python train.py --encoder_arch="convnext" --model="contrastive image-text model" --dataset="patchworks of several textures" --train_examples=36250 --image_size=64 --crop_scale_min=1 --horizontal_flip=true --translate=0.12 --rotation_deg=10 --tokenizer="word" --vocab_size=40 --loss="softmax" --embed_dim=256 --encoder_isotropic=false --encoder_norm="layernorm" --encoder_activation="gelu" --encoder_mlp_ratio=4 --encoder_inner_norm=false --encoder_patch_size=[4, 4] --encoder_conv_stem=false --encoder_depths=[2, 4, 2] --encoder_widths=[80, 160, 320] --encoder_kernel_size=3 --text_encoder_causal=false --text_encoder_width=384 --text_encoder_layers=10 --text_encoder_norm="rmsnorm" --text_encoder_norm_position="pre" --text_encoder_activation="squared_relu" --text_encoder_mlp_ratio=6 --text_encoder_head_dim=32 --text_encoder_fused_qkv=false --text_encoder_bias="all" --text_encoder_qk_norm=false --text_encoder_parallel_block=false --text_encoder_inner_norm=false --text_encoder_drop_path=0.15 --text_encoder_positions="learned" --init="xavier_uniform" --residual_init="scaled_by_depth" --optimizer="soap" --beta2=0.95 --lr=0.0016 --beta1=0.95 --shampoo_beta=0.95 --eps=1e-08 --precondition_frequency=16 --max_precond_dim=1024 --one_sided=false --adamw_lr_other_params=0.0015 --grad_clip=1.0 --l1_shrink=0.01 --steps=7400 --batch_size=256 --epochs=52.3 --lr_schedule="cosine" --final_lr_fraction=0.05 --warmup_steps=220 --weight_decay=0.3 --adamw_weight_decay_other_params=0
Rows from block 2 of the text encoder, named by matrix and row number. Rows with one number belong to one attention dimension. Each number is 500 + 40 x the weight over its row's rms, rounded and kept within 0 to 999. All counts start at 0. Numbers have three digits each.
# q: attention query (text_encoder.blocks.2.attn.q.weight, 384x384), inputs 256-319
# k: attention key (text_encoder.blocks.2.attn.k.weight, 384x384), inputs 256-319
q.63:500501500501501502500500500500500623530604500502500500500500500500500501500499501500500500500539500499500500500500500500501500500500344500500500500507500500518423500500508500324500500500451552
k.63:283500500498507498501500500503499500500499500502500499503500500501499489499500498500499500501653533231500499500500500502500500497502499500500499500504500530496500501501504501500501500502500499
q.64:504622718500418499499500500521550500501499506489496577498502504499480439501473489500539530496521552520500557503500500476509471489501447499505485501506524481538500493441501499495499497522500232
k.64:535503373514514504499610501508499497416504500547597489507501531514498499591508482502500499398539507500496438530472414513497571493499504500496445546430520498448502501526464499498495499498497506
q.65:392630511491499603498500514485501500500542500515499547405500500499502503503652531500502500486504468501500481501498500495500499508501297524514446500501500499501500478476393500512503499502500504
k.65:489501499537577518502500535529500500495393424503496510509501501500415493474499723443538503607496497496499606456500512502503503498499503443500500499467513503496545524502505472500584500498499512
q.66:490467504626551475507506499563502502508503496499497512399494524501507493542499500500496499678492501558456498499504525646465472476501489446578483467462502521437501499577500500496500509494543477
k.66:486499477498501520485488471484499521489464508521501498430501502502506469511517519492503495443516497488500497612488507499469499577497483506500506500533502468507504500501468502339496526498504525
q.67:499472500511503487505503502899496500499491500498429574509498501497500499526442480500498600505500467503500497499495508538639479500503510502504444500498550499601499452501449499498475500518500493
k.67:296517497503531500490501500508499497538535521505502473469500498505501501513499448501502499493499499538501582500524499502490505500501585500500501504513483500496500588503419502370500500500504492
q.68:521622499496485506550495515496499500509515488545500503577520433499502499500501499500510500430500479469501502500587502303466503499499501501502500500538498500498424502493479501517511499577499506
k.68:500470535498495506450503522480500487650386504528494560496508502498497513490498505500504535437535508516500498501487489496502437462500542468500473501411533517498504450500534499484575500365565524
q.69:499501563504500508500509500498574501503485501500500498505499500516524501261565508500340499497520500501500499458503575499544495495500501502500499524551499499502453501500502500505500501501500514
k.69:491530505528500501500519501507500511486522495524489499436537500543500501498503498499498422439502502499474524498500496496499507502439454506500497500507499498525578540501566500502501517386501543
q.70:531502497595500501505474500555497500503505500500500499498498501500502501487467499500504492533495508500500496500515500499500501557501500651509501495509406501501498500498507500501498519502496497
k.70:558500503468501500393500500500500550500482678503500503498496497500500504639504501491484526486439500372500500595483501499513500494501494499500474500494508464504490500531503499502420500470566553
q.71:503502496500499504499458484501477498543499498469498514558516528500470503495408502504500500535486507499500495587501504513487525499484541596503444483500488505496491531504489460510606519627482560
k.71:652523514525462491528492473467501500499490497492502438574490394500500508498498434463452501494491501446500542495513498500512527500510521498502504470490499541503500523508509498501506504519499508
q.72:498492477498549528500487517483500507503498499512497496512514501478496501497487500503500500447497500470500471411501547511500511537501497555502500506529455535456520510516465501509497497455476515
k.72:430448538502493503511411387483459511510476500490495511481494466483501585524460533469450500500474504500500506498509503436496504500541500493501464471502522499605500523500508500530535510457636517
q.73:500511484508508498507506500486484501496500485504490499479504485502466500499515448500505494518485515500499500542488432501464591513345614504500604443491498512542508500543507487518529544481499501
k.73:551538546508500501572501497504500500479507496498500496501501501499393502502498484500495498495497499498503520500499499502494500568499481500500523500520498498501500483499514499450495500512473591
q.74:499502499502540499426607500504500525455498500500500500479501500502500429503511503500500416498497503499500505500459499524518497569502374500500502435500500463500500493506495500500501481500520500
k.74:504499502487499498501499501505500499502495501500501499491500501500499503503498372500477473497497500500501499500500506552501493498500500500500504500502485501500499500501540499506498500500470499
q.75:445497576478495479478486502374545510504511504505529406520496501487498499485533493500463503517504534501505500496504444462509484500476338498499502520574518514427457529489492500483475481479492372
k.75:361495496503496518500561502576501444499445498499490649497422502487501494436499528535502500548494522506500499497499506475401505500554470502518362501457501515493500414496489500502516508474482540
q.76:501504499498510495499495498439498500502503500502501574471498497499502506456502502500498500499500444497500653598496503501501666504502502442456503499497367500507494506505499500466500498501502501
k.76:461500506490420509507472497509500486518496499500500371470502500499500457515501449499496241448498501500504508500501500498507510503506509495523483498461501504506500395500487500468495500499505403
q.77:498507390515503507480503508499502499443498502496503507500525497497444501502502661558499519498501502515500496539478499523467533502441498500387499499499501547497463501493500499503502501492471601
k.77:498498539511501529475499500557500542535504499499498511453504490429552499483502494498500473488503501457500502443501523517500474521492501484547456496502497473460494521497492497543502664418507503
q.78:544482505480499499503498500501500500464500500531501550514496499500497513469495458500497497497504477504498500500498499498494500502498556497500532499583501471500503493497436512505456500498541499
k.78:509543414499582491482500500503499427502530404564505493525552563482500535491500501513501543362525508494502470565617499534484495454460497532493517508503504497458487559528482504500550474492495562
q.79:496493535499501493495466499497500498502504392325494498493477496645500433509500503490500500481495475492500518400297501536500503470499491500500498503498500494494489501510496501501499545500501500
k.79:615493500499430501504487512535500523761500498609500500417504499501500498533501487500502499500500500499500502500502500500529504500370498496500539500614503500436500501499527501499471503499506508
q.80:496600502515443500498464502500496494497501501487500493521500499534500505499499489500511491408505502497505500503507501517380500501498450500498508499552490480507501500483492500500483499459499503
k.80:450500491500516413486570500514498490500498501505498494568503501500472446515500485503549500498466495522499477501476500525552501500445648498500503508437520501396541500521569507496500499496386488
q.81:500467492426506503501737500666503472497493501504499505506496500601498502501500534499498500342490506587498500500499500497502489500540501437503485506500499500498482503500593500502500500500500500
k.81:491443505507504503498543500501500502500508500497502500329498464498501501490501489489504489428503510488500500498500500500491493501558497504502546493502495496556478501506479500500500499494501499
q.82:502519476505500483505497500501496540556574523402487509485515498500498538504482484538500504504479514500500514501500523518497505481455498511501502498497469499502497500495499502536402545501499514
k.82:545492513487510470548447502515500497499523497515489457486502494501500496504500494477481503653495499484499498501645499502525505499402478475500501497495582516526529576508526501499502506500502500
q.83:500500545498541448500524500583499506497414407471499499499504500443500492522491500500522503527491504486500499500499500511500508504445446479500501503412551489566465432503495500500503502499493499
k.83:663501500454503532539520499644500482466500500498502499494531499589492425505502483500487495497502500474491492499501442498478569520502500498500511499539504500500495500502503500408501488501384499
q.84:500493497533500499527497500529497478502503500311500500500499501500516473536478491500504501527494501503489500500500506520499500397500475482504468472494500499501500467505501500500495502501500501
k.84:524498499498559595497500334557501504499480500523603500502418498504500499517500549472503502501505498503440457558500498439521483502480500498500506500506501501498481509501506501501500500500499492
q.85:499375511494559525500524501479500502501466500502499500347496501497523493561545505500497501517497483500500480500498489492492500498499503509500525504503500499497500500487459500498489498497502503
k.85:483494502675502505496501500498500532504497500495563490442499500500500503491395500501502497536503519458501522536495510463497485501562498502500561500504497499519500502496473500437499505475501347
q.86:470522474506503500495515500516434498500603484348507474335493498554595505500494499501508528689498572492517524544501500524511492535502494472499582494462500501500501504500502498499498532497496492
k.86:519491494491529462506504498506499491515517472508510470496502499513497495520475428501482503492475493492486431507593346500508513500516498465494512515552513533491478500549536503500501502494409469
q.87:500506402402520493474500494514481505504519500590492626739522493504499473508559569501505498536430661493502423505505503525561555565499508516519504468500494505481512500502503500553523474562540514
k.87:865496503472500495578499506510499500511499500500500468496481500500461465558498498475492502611499455503513502498505499498506518503500500498500505496504501502501497500506613498499410500544503498
q.88:497409497368521523498517500497498457500504458482502485495473477500500491500503488502504520491505471536505507502449497498475501503500495500495497404427498497497496502509356500499500500506499498
k.88:576500494501509519470489500546502505502607568517500498495499501542497500526500474496493500500500501439487518500500508500503481499432503538500507500504500493503499499501514500500497500500515353
q.89:461506486497509495503500500493499500263532502474501445577485497498458506497504576497493502502500495573500500494499501458508497505400471497506508499447500505287470555499507500503523424500501505
k.89:340520516548399503500494465497500500502494511425499538494497500483513519489493515470499494439541532496502505497506518490484499502513494504500457459503443495625502477492355498502504516486514453
q.90:507528459450502494513483485503493470500517489470439562493502494562506501489503506483578546495379633504501469503541481578481589506557495460520506499517515491613505481496500502524503546530495492
k.90:558500577501477497581499500504487485496483499494500499498507497561497481524473499500485521517449437512490479497500498525562505497481516517501539501498502515502524500524518499415499505535591494
q.91:335581436467481409365500500501507483502377496466538507501502486503500500613504522500499501504359501490503505496457503501495535513575497497475376498498442491503493500503586501496523499498492527
k.91:627500501500417493504494525500500466501501499501500432605509496500500499568455478500498486522226460500499422485502443434499511497505488499500502498499500528501502500501554506500496562500428503
q.92:498456506512507498499504501482501503500518500502499504468500499486499432499515608501498500411537534496500497500478500506514504499499517515500497472513505500496403501515560500499500499545501500
k.92:504461501491492496497546501503518499574510499501499539500500501500595573493369511503611497500458504499501472499500500425499519451500498387500499500512498503536500501500493502550500500365499541
q.93:501523499494499500501444500512500503501509525423500465508519493499499559505494504500497507503482484499497501499501625503500505494511677442501503500500476501534497508500500500498497497499500601
k.93:498502507523474495526489499502501498499490458500499502590527473500443500645477503498420525500492500519500501500517498499510450501503474494500464440497500503462485498500552501502503504501508501
q.94:493440516485500465517501541502510506488512502505500501534491500502506365492639500477447509500587506501522439498488452483502505620545472456410501505746515477500508500403423500500501501498460515
k.94:502500549495525431424574504502508494496505489513499498506569504598498500449500513517520489573499519496455479502497493641514476508488471502486489529500466472303499526488514505447499500493496499
q.95:503496497462489520442505499431463499478497498512498496499513536525498471494510503501581595571433500434517491503502512546501488533492506500526463502500417496541491484506535484498510549495482502
k.95:520503510496470501741489477407502470482490500465499490500499494562496501503505452475471529444499461502506511498524477498528561497493498498499515525461513518517480504508551527507429426501455497
q.96:511499501500483526460495507572493499497498502455525427622473484563497500498497530513505523489439498497509429495501630498506561498492515501500550493423494502494488546483497499472504510509508497
k.96:678451490522500515500701500490485462501479485501533500471550499499536470546507473456490496435452459545500506498500457538498536477503571483497519535514502501528507473500496467532509517458499492
q.97:500488512547503491508484509483445460478458534415516504512502502501468507504494644481444498522525518482431502504427548490514496510462599532503483467483502502406445487454460484532499560484587516
k.97:431496543445500494494488536507519484494502471492490498518530499496494458521502480481503533464497421535484526499510464494564532462558499499490513507503518549542508477491486506495499503477489461
q.98:501480523512513565495525503508460502528553504497516497495526498531501418577544506412483501394489497495509521486534506499502467492495534538455500532496527483475492497523513455600473454499528509
k.98:439395495511506503472498531508501523570531477508531508384468502498493492513505518503510503563481580416499550498502537491574545504528673461498487504500509533431489489548512499485507504528478438
q.99:523521456556412500511476490544511482506519500499484507591509500495492503481453476499500511577522518498487500463499499490520503493526501457498418473501512495499524509501513516569510498548493581
k.99:512451500482505432437491500499500489507500540459458564520480565490461476442546481502495496493503578512498442503499505500504517396499528518409500486594480422501517466428474498501500493509500565
q.100:495482523488506501486533485468505499581501442498497554442508493499462446494499461505502501556503501480456531501376510517524571521471499503501500461476493500551541512469602499501500453433530518
k.100:501542484553486497499484502547499462504517523543500467501502496517535494564487549500493495502488506558513450479585527566499527500496635466493475543498508551435482447499277497498502500501500497
q.101:491520471517505499521385500513594552500465531498482499500587500461492499511466496438553479542503480490484478503479502491554470491514495500505503492462589500461465519506639519506503509540474500
k.101:481415495501472500495499501500505527500498515480536411537496498500494580488500511500494501489489465507502490502567504479494533484490588398422589500531533514438508491482495499484423475505499442
q.102:300501508512508640528545496490469495482503491495445512469488501511508496488483458498386495494508559478501513494497499500523484443530387516499476499473565431492500505502497566434534497499498488
k.102:493368555509507552481503532519501485558497490516479517454501499452509477500459632500505554561538467545486518503490503462483493509485468457500524503568488503547504499482568505480419410500501475
q.103:500535545516478466501501563506498563517492516605504478540487517498499492540499502497494542496505498502505550493542457500499503499455505434512543502543527501502617528544510498508501498493495456
k.103:454399492491632531501493511500507492487488554475490500499506498498502560441530495515480490499446650498503478487483525500471524489487505552573516497486499500501501507513475500554511489481509526
q.104:471461605584485502516463498497506505549530506548497492495509491500480520630499385500504504513503572493501368496508580509524552503519648510503506503474496500532505501509502520495505502468505523
k.104:476393486393515509505501536509507502476491487482502495483498499502499501555455458499504504516500584471500514500500528488472676486466405433357495500468475497455499499504508488504513507488499416
q.105:544497344503574513533501504504426499524457498474497510470461478490500574501496577501497500499510494499502410510500520499543513520540521481484512462379467536559501499507500500499477492469625489
k.105:478497509490491506468376499593500514580511490502463501502490474449500501505506451494496557439519318501500476500422479475495502499501501444499537475491484482467503479501476502479496511456491515
q.106:491461513551485516509555486514514501501468507489553512474546549509495502516465518490515488596537413546517492506502440525542457516508464567469386496515508555503475469529385508505462525506479536
k.106:482508511697500501502496499500510496495501622524505503489502492503477475524501521528499501488487479500511493567478500460522501509465509495503482555486527499485499501475525499479499491504502505
q.107:544499533605495545527356519493506493430499510500530503536464502513505528504506633503500514430504554498515427543490498545527509495504473537468504503560510570547450478518454488519494535485497510
k.107:493299555635504480513525607511499461497533530506502498514532472501495513499432506438500502480499502491502503505501535581549516483513500471481497540495504499492506471508502495549493619497500408
q.108:427592505518493441498523513523501516500489483535494464497523494499508478470519447498619566508500494519490572498535500537513479505534499488494485522516520484587524468535449561544508494488494506
k.108:482314510504518517552493502497512492503499504506475493559527514520503502509449544499517486440514455468456527470454530506507497516490463515548512515501500468494538498466498489508500500475484557
q.109:531492476519493503594554488547498504505494525485479511433489482475514457511497376496495499554497516477502478496510523528496508544508491409480430464551524496528623433507538500492512506552498500
k.109:560485490545552539477509498535493489539468530540488459456535503436488509529508562454529479503512511512502431546478512500453526443482468519460523512584484475485512497540475488503484529537505476
q.110:490534542497514474504558501471512500475497496519494500342502502501448505421512471501494499612510502507534574500533501398475503511499419497516501515491499506536526495511517501509513499498485486
k.110:379495500481499535511488490492472500490499509503519514523486499480499481509516499500567496500514483522504504493500464549460495528511475524458521464499496500503491483601503502503496478489504476
q.111:550507529563495460515507520503497527477432477583461496515494499499471510461502515499479516479495534486498521489500504485536478452455556549500481504482483511376501542517540498497508510500535502
k.111:503484507490507506500499456471500496493560500572551496547493509501498500492482471486484522497499489499510508517463511503502645508477498551508522500503553462454445534501458500581494499500506578
q.112:525523512511539330483540501480502514515502519408505502505493482500509499499497422503520511486502447496501548503481499440421519520500447467489456504684582511491533501519514501504564502498496505
k.112:509479502515501515488487495500513421491500522501606450466489494494482495473538478524482486511504467501495515483526455467543502498420486532508401496491501503455524501534496498501429478496509557
q.113:473584500489503514505461503440505512499499441489468558441437576531593483524569565500482477356338525535499456498621446521515462518501488499499501444521495498500443528479500500601484493546510523
k.113:661366542501521562531493512503532491443498423423452457493522505498527553506488520502517509502486529482501482430441501493478506495519518460489459436508491528534537481507491497501525458502488528
q.114:483503506602516476686480506495479496517521477473474484455505493531498491489431429510490534541528455501501597463499495491561514507539481374503514522524516486510524498501538504523509475543498507
k.114:473580524503498523531462528500500526458498370599519508632436504498460520582509503491510510515499387514514548538507494501456425510503472549491498502466551513444578526535472498496501496454464516
q.115:495515514503500502423467558483492501506625488493510498574455503501523414476481657504530507473510449558492483439518434447456544535510420485486498502506512570498424487529503462526479529478509540
k.115:465494500395494495499533401504548498508405408484556502500501500506554556517489491501469518585522505444457533508498621470464468472548363441500506471493489501510504506500500495500408444546547547
q.116:485467504491500502501610529524492533477440506599505520408514496460451507503518459473574499509507503459533475499487511502500505494407462502501500473506493473506474443455494477499514500512508501
k.116:529445501609500489522543531485503513505499502504474451578485501500482504535505526497496480438489482500492463464507510503447475491502574515495437498497426506497501497496493504501485497498498390
q.117:491383552446421565490497497497501507483501516505503460534477501502498491506528519503498475515493505495462395508501463516558486506371427535489507499555398529502478527518490495468477495433449463
k.117:379711515503490460494549520551473459615525517539481520523465515478525429555508486483485553469505485513496498507536488541570574444544466510496513516523523480577544444444489520501483530509503510
q.118:461528439499440483479422486548496503511455499491548565421488506497464480377475465473455556459447564551510500513463515533507602504530537493543363501498499513524487504492550496498505532501504480
k.118:485561499431484518502536495490508443514495498419483524504480503505575449483509569520470477526487609508497492504503502524520454536478493571496493555548507495475475530484470528481494435497485525
q.119:557477514492495502505535476494503496488514418505505557447494507511516500508492506500550506594512459500573679494502429502578509447484495563512443540530450482504443541538484497560489425490484542
k.119:519442505479526486479490590555489476498501507501506495541498501417501454461499471490494474445548477529505465499456496499506491480505500579424494496500546509508499640506517500502496523498511576
q.120:468544500542414456567580572508540498438516503584499503363592498498459613501495499500511460502499461496502518555501529506500520496512542530518497547495503553613630427506494501500416519497494531
k.120:402476502508482510500504493492485487530496534557496465514502515508500459469502659502531472428504508482498493501512553498448468531452526564505500503493447500498506489464492509498506498560514472
q.121:479482392498489525491551499552456466532434509540465520476477503500501499487552476587506502536471526500497495495454545558563588500523519518499444458499524554464503445496493557520515684502481467
k.121:340493513537489506498455501511497501502533519471494500503492508490467518660505513549498466516543513506531446441493511439486440476529489494496499513452472497443475495475505501500494480512501510
q.122:507458453459524497461532504439503481507506499522451494472479503517507482536500500498509489516539518516546501503500499499518461456464423502490433411653503499373476533506525501433561491481418501
k.122:581496498466491497545510497444485503433496511467565493537484507493498502480470498503508491542495430489504569500515564503460442495443628549507491455490510499451388512491536465544503508442426494
q.123:506479529564469494498458516493505501599520488511502499508447487494500541480513468501521504481500567493565546504498431428436442585492533525542496474613519499507492406504453500540499495482535534
k.123:563492421518573536456500489534500401546501554500388498387485498500500457421455499501544500495488615515504570480499489554484570488504604515498551535494500509511490420482520500501483470501533549
q.124:525487538478568503496495501475499539503564497501529505531531457510476507544516511502500498476502496489547490463492496512506502484514469501482466570468498467505502498435520503528491488499525589
k.124:482479508440396468518451499508533473460503474502497487443501502499522529500485489503527502463497459481501515501527482501651551578544542492503515476507479486496440586455484509517499502500498568
q.125:572480505576519506454514532497528543474519602436494500498630491500496599489492555500529470498493428427513524500493645513587469495498480506501501505496481500413466509502474442493500538458507484
k.125:554519501624529515505524510502501507508520555515494521519520450573500470528520518449462539384506422480505502510493402511595550428467490502500503507469504499469557491558427503500538492479499513
q.126:529517491551490467489485488558517502541497566529427547532464525476559500516505522448488508378501439500492509508509466510528523497518560519507499496512491502449496537458487490496499483488519532
k.126:533492420557582501536533485505501508516491523411479511436492502496477521509471514463521495500504507507503494490500509520513499515579517400457505508467525493561502406487506503500514676495500586
q.127:467609505485466576553494510536490495471446479514524503586468501492468493484515586488503482403490522481439506537526545440598513404475588493503530498385444499465538502503549479474494493481472456
k.127:520568537657450497504524493487499527508488482519484503497498497544499513538491508459515501504499457518500500535496446484509555496531520402521477507517526488567526515500430529530427502552500493
q.128:617497540482488505543498505538501480514502502494500533465489500496500523484493509499495510467501519497492465496499506503480430484498474516487476507510501479539535471503602510498484503504532516
k.128:483472512590511492511482565491488543494507483473507494481527467487481553538337450493499504503570667517493519532511505503536471577492505510503517500458520509511473492499580500544478484512536445
q.129:513501486451479530498494497461506517471548475502528529585502434484462492505499546542497403485451546534542450498530498501471417553497499456480476497472490498453463492532516495513527498536486499
k.129:373513513472530505528501499493505495510493499505473500535466580498501403501561585508567529427500506537501445509514498495463498435513530505500499522491423532497472472511500499532525509539434527
q.130:307500552511517491506500447501451504497523498492500472478517494520500475557500507492383495469535500502518496599489492394486526529561673472499507424562502501463477507503427492481500497485498477
k.130:510526496509550539526498417463546501528572500430492553508478478484546501515504588568571501454485489494491438498504504477499510505487466516441490555466456501491503512490463544502502470565441493
q.131:501573497365499558409489498542506474518495499494511581420501500505500490487484503492456538425425504534497592499481554493464461495516575496493495510517508502500502501503508501494499499478490509
k.131:421445528492495521501494490427500487498501541403492517498483498491509405507536557500519564487498541573486484366566497486494535500618540435493579446499462504518556501515427494481485457513437500
q.132:582499503498458527517501498512524480490523505559501498451463500501470536489509515484510478519510376464510410522513514511551471495498510595494516562487502470524613607596515448561436504500559550
k.132:554497467495460503625411499488502555482503520503423521468517502493534424503508488501481553482511593607504506502494495491521507499464517494500486511578514485455514482516584492513482515426519489
q.133:492628466394510457391481492526502502524558510508490498467588560528503506512481489494527396502505564556504500504487547499632462511354461537500487568421463436407487492488553515498457499347477516
k.133:507494445500624511561488510493493470522444502535509532434501500487498564514503546491551558459519495477472489488516506455575449453518554497503497502498507466460493502606512497554490431469540413
q.134:505543639506401505501491505477500447560453529496499488454498524491505384502500552494496501487466440503507494509495454495499531526503518496491504542502425500529490500615561495486476519477552497
k.134:527498526518562506498508512495491502507518555527491516482565493467492686494501530498481492539512497479505564503505474504508509525476451515501543536514558497565484538437496516494411510437548506
q.135:512514579516631582567519494521509469500502498448512355486511500490507500508477484496512505537500390425499500496501495526499633507500424430469519497498508546502477485483499486500499494478497500
k.135:476502484472518502503562497519500592653511512619506502506500480568503522498497416486504499476509376408491573480486504537520510556497545435500503493493500497494509499503479501482505452512499465
q.136:521483495479590487482535494457504515436496481558494503513520453498476521500500484549435523462497513518499434507527489574524575486468466530500502528370544478414508531507492493489498475509504511
k.136:484504500480428501496499548498501492557472406501470482477510500502502470482495451510498495488446543539500446521500512516492489512501513506506507517500502497439383501484498502489494543510499521
q.137:617453584500502406501501516505498500493583500500508500511438503498497457485504440498523565511504486593507511481462402498517520527488673499500574490538500535556500503509501484488475458502494478
k.137:566490496550510507630590497501477499498504559500425503500500470464492514522504500501501500525508517457500500502509502509520528519499494498498500500515455412499527502495494511499501536502554490
q.138:503567510498517439534505501498498431500483514588489498510500503507508528643472490499498501507516586468505492504577432478493499503398533503496500499479504518578521507507497491501452501505501545
k.138:542422474444505465503515501536499500672470496514458551515481526458495447499424522501507493535498496539502568368500507511502500492476514543489506459500499518588501509488562491538488517591489511
q.139:445521500502449474500472516464497519572501463465492506579534512527532506510482515506503503477472579500542557503527465526489405515504491503498485496515455480494492495450508521516534479488499449
k.139:489506430505593535459544490506503490467513515496495485512449501500491539489564537490533514435502389503472513448502495490525513491514541466483464476500466622476487555434390466494521567490498506
q.140:491527484493480512535507534491510526436514493593503448543482433500496502535487488499509541373475690518550349491510504494530510419492502485496494518491523500526493567378511487501489498519466571
k.140:481430498463476589512504510499484503498623533495547500742469517498494552494460473496547488481418529540536499478498539499500514498502527447500490486544488505495500500491515500502465462538472489
q.141:468503477430559498520505496520457444500559497559504510626487502499529509458497497494473470518487521482500521487487519502517500512573501504597521532540500510508562485503491501499463481511460490
k.141:548552438457489481380524506503463503496506501507480528545519567499507506513488470503518499500507494516566470452544493482534502486493567520499496504489482506493489597494478489503612491497508498
q.142:460498654488451404538551514478463500551440480536482496467465511507516406547501426478504498505533440477492496468482462499513558414505496500496482511499498504497551397527468501476521469495466459
k.142:452641484434472494543489501527484523506504554501492503496459499523505521543423511532474458343478545488435503511499508507472560499490506515523503507488486491513503537481650517501472528552553520
q.143:488533516671491493638502497496501500504502498367484423439542491494517497494497612481474467496488503506517489478556529502508501529505519464499443505556524503313506617509496496505455560499505504
k.143:408504499503496509494507497437502511502580500482501507531412519511502513483470691466558512382504507492482462488499440497435522500551546479489503465512466587499500496454508499500533480501427430
q.144:499550501517414501503495517525497499503524480500505500506651482499510497532514488496501438438503492503510521495482516487497496487535487501579527495437467498490388501485504509494435529496502500
k.144:468529444409524472548623505554530470477494486505503517507495536501493529548425590501503561519509508549509473448519505456496488493495506501508424503479550516533414482503408483556500419539489422
q.145:604490535511468590622498498500493499519430497477498511495521519497505499496605504502491483511551398502491525500498586528511499596476308475507488507499505498525482405502492501500396512499512389
k.145:515482501479480470442500495585478496511424507572646551501500500502500521525488527461499498538405520417361509532490489472530462503494594512500495490469496493518501528499536493500482499448500524
q.146:534482491469470518427543500499500497562517532548452499461476481498524495573490494446501517308368478547507503486645500461531476504532442495496496480501428499503534537495506503465489490493488471
k.146:515492507498486486500521503519500500605504513499490508552459494523492477517502548459502399481469499522502515457531483429500615399565502478500495500501499514499491522501417507441549476487461425
q.147:502499465563512442545505508495503536428538480506507395508530476470500494441499478500505502457502439572476491498509456502450540457496569455492516526497504500462486498600443484437503501511483462
k.147:507499374502487494495479458518510479537509521431498468491486480519509440504506370498464501347517485509521451508500504475507500504549648493501570481579500492489512535511531496495464460503498585
q.148:547470548555536518559527501499445459528496495491492583511488524502491418492503501498508411501548511306501473516515499502505502497504415506500488500498464500573421461457524489549511519492515458
k.148:496480500456512483486498503504504515501503479529529539494440506464500439478500615529505506552499612500499508500498524491454505507500385506498499493504520569536493494501458471502518474479509430
q.149:343512558553506521466515497414501551510518483444498500503398468470499573455509446492511503512478521537511499510509482510449602566521645506500496445553498644519460548437321499484522532552483494
k.149:437506514566499543498511505560500502439575491477484509536393504498504418501532637493545429507520510496506500502523439504513544497476480493478474485493495506491460557446532499505533400628493464
q.150:514506499556568482529457487493503507473496504601494501438499501509496626513473457473504509387584530499498461493497491378591497495511534484500513499421497497484568501495479495496472491492502511
k.150:525609529469553530480445535494507506571491436495500510493528499467494564517468457488488505565506471583501460504418510540446493467527479592500450584605490494526445487500554496492472495486481535
q.151:508501479565505435491507509609503500444571486596489461366497515520497568492453453481498515533507487439494535553495505520564541434398511494510494525513509487564540502482556480502440473495497496
k.151:647454498547533498513499485497494459512498492496582497373500459556506505530498373503495492645495390436498513505488519538501411508527420500489539505530493463501513501579551507516460505529536494
q.152:521487530506525515520462467456473508476521517530507503501540453499573346495564536514510501463496555495507455503500478482471506520491491500498461569527484508508349531522497501509548552505521494
k.152:482492468492507497499518479505494451429500499519441439497502531516484661496510667488514501509485625487563528492578437474520494471558503398467481499495495503489465499489444495502552537522402491
q.153:474392545589489376500496497497509493526482501498505501505500567478510438493506482488553530547490500531521503532498499516501523506528456512501497499480499504562577537506562492500501401470492489
k.153:468498499536470517424493499473516609501506531510538493493532423499501544471444496500493500506491473510500523495543496501472499503492446553488494523502503544583522507505512504509548546523510457
q.154:515507520562522525500500501509481499463504498547508527508500501504500500463496482499499497598495540505499460503494500504500500524499495497501521538652521507563536606582567499505518505612520471
k.154:464496495501507496502500496483495501545459503352498475489505417502500438474494406500499508568506562435501504505498531516500407507500533517497511506378499439512526501502499500504503652501493495
q.155:413502508538494474518472462479504487468530446471513530493490500507500505477495522520503502572516468540525467515499513491512508479540483499511479481504447525454461426495486465475497475556471489
k.155:540506487507592518506484503500497486504485508462501508502504470488457510516507482516527502462492398466497408500477478473505579510584532511498507504494483500525411496545494533506505478619470499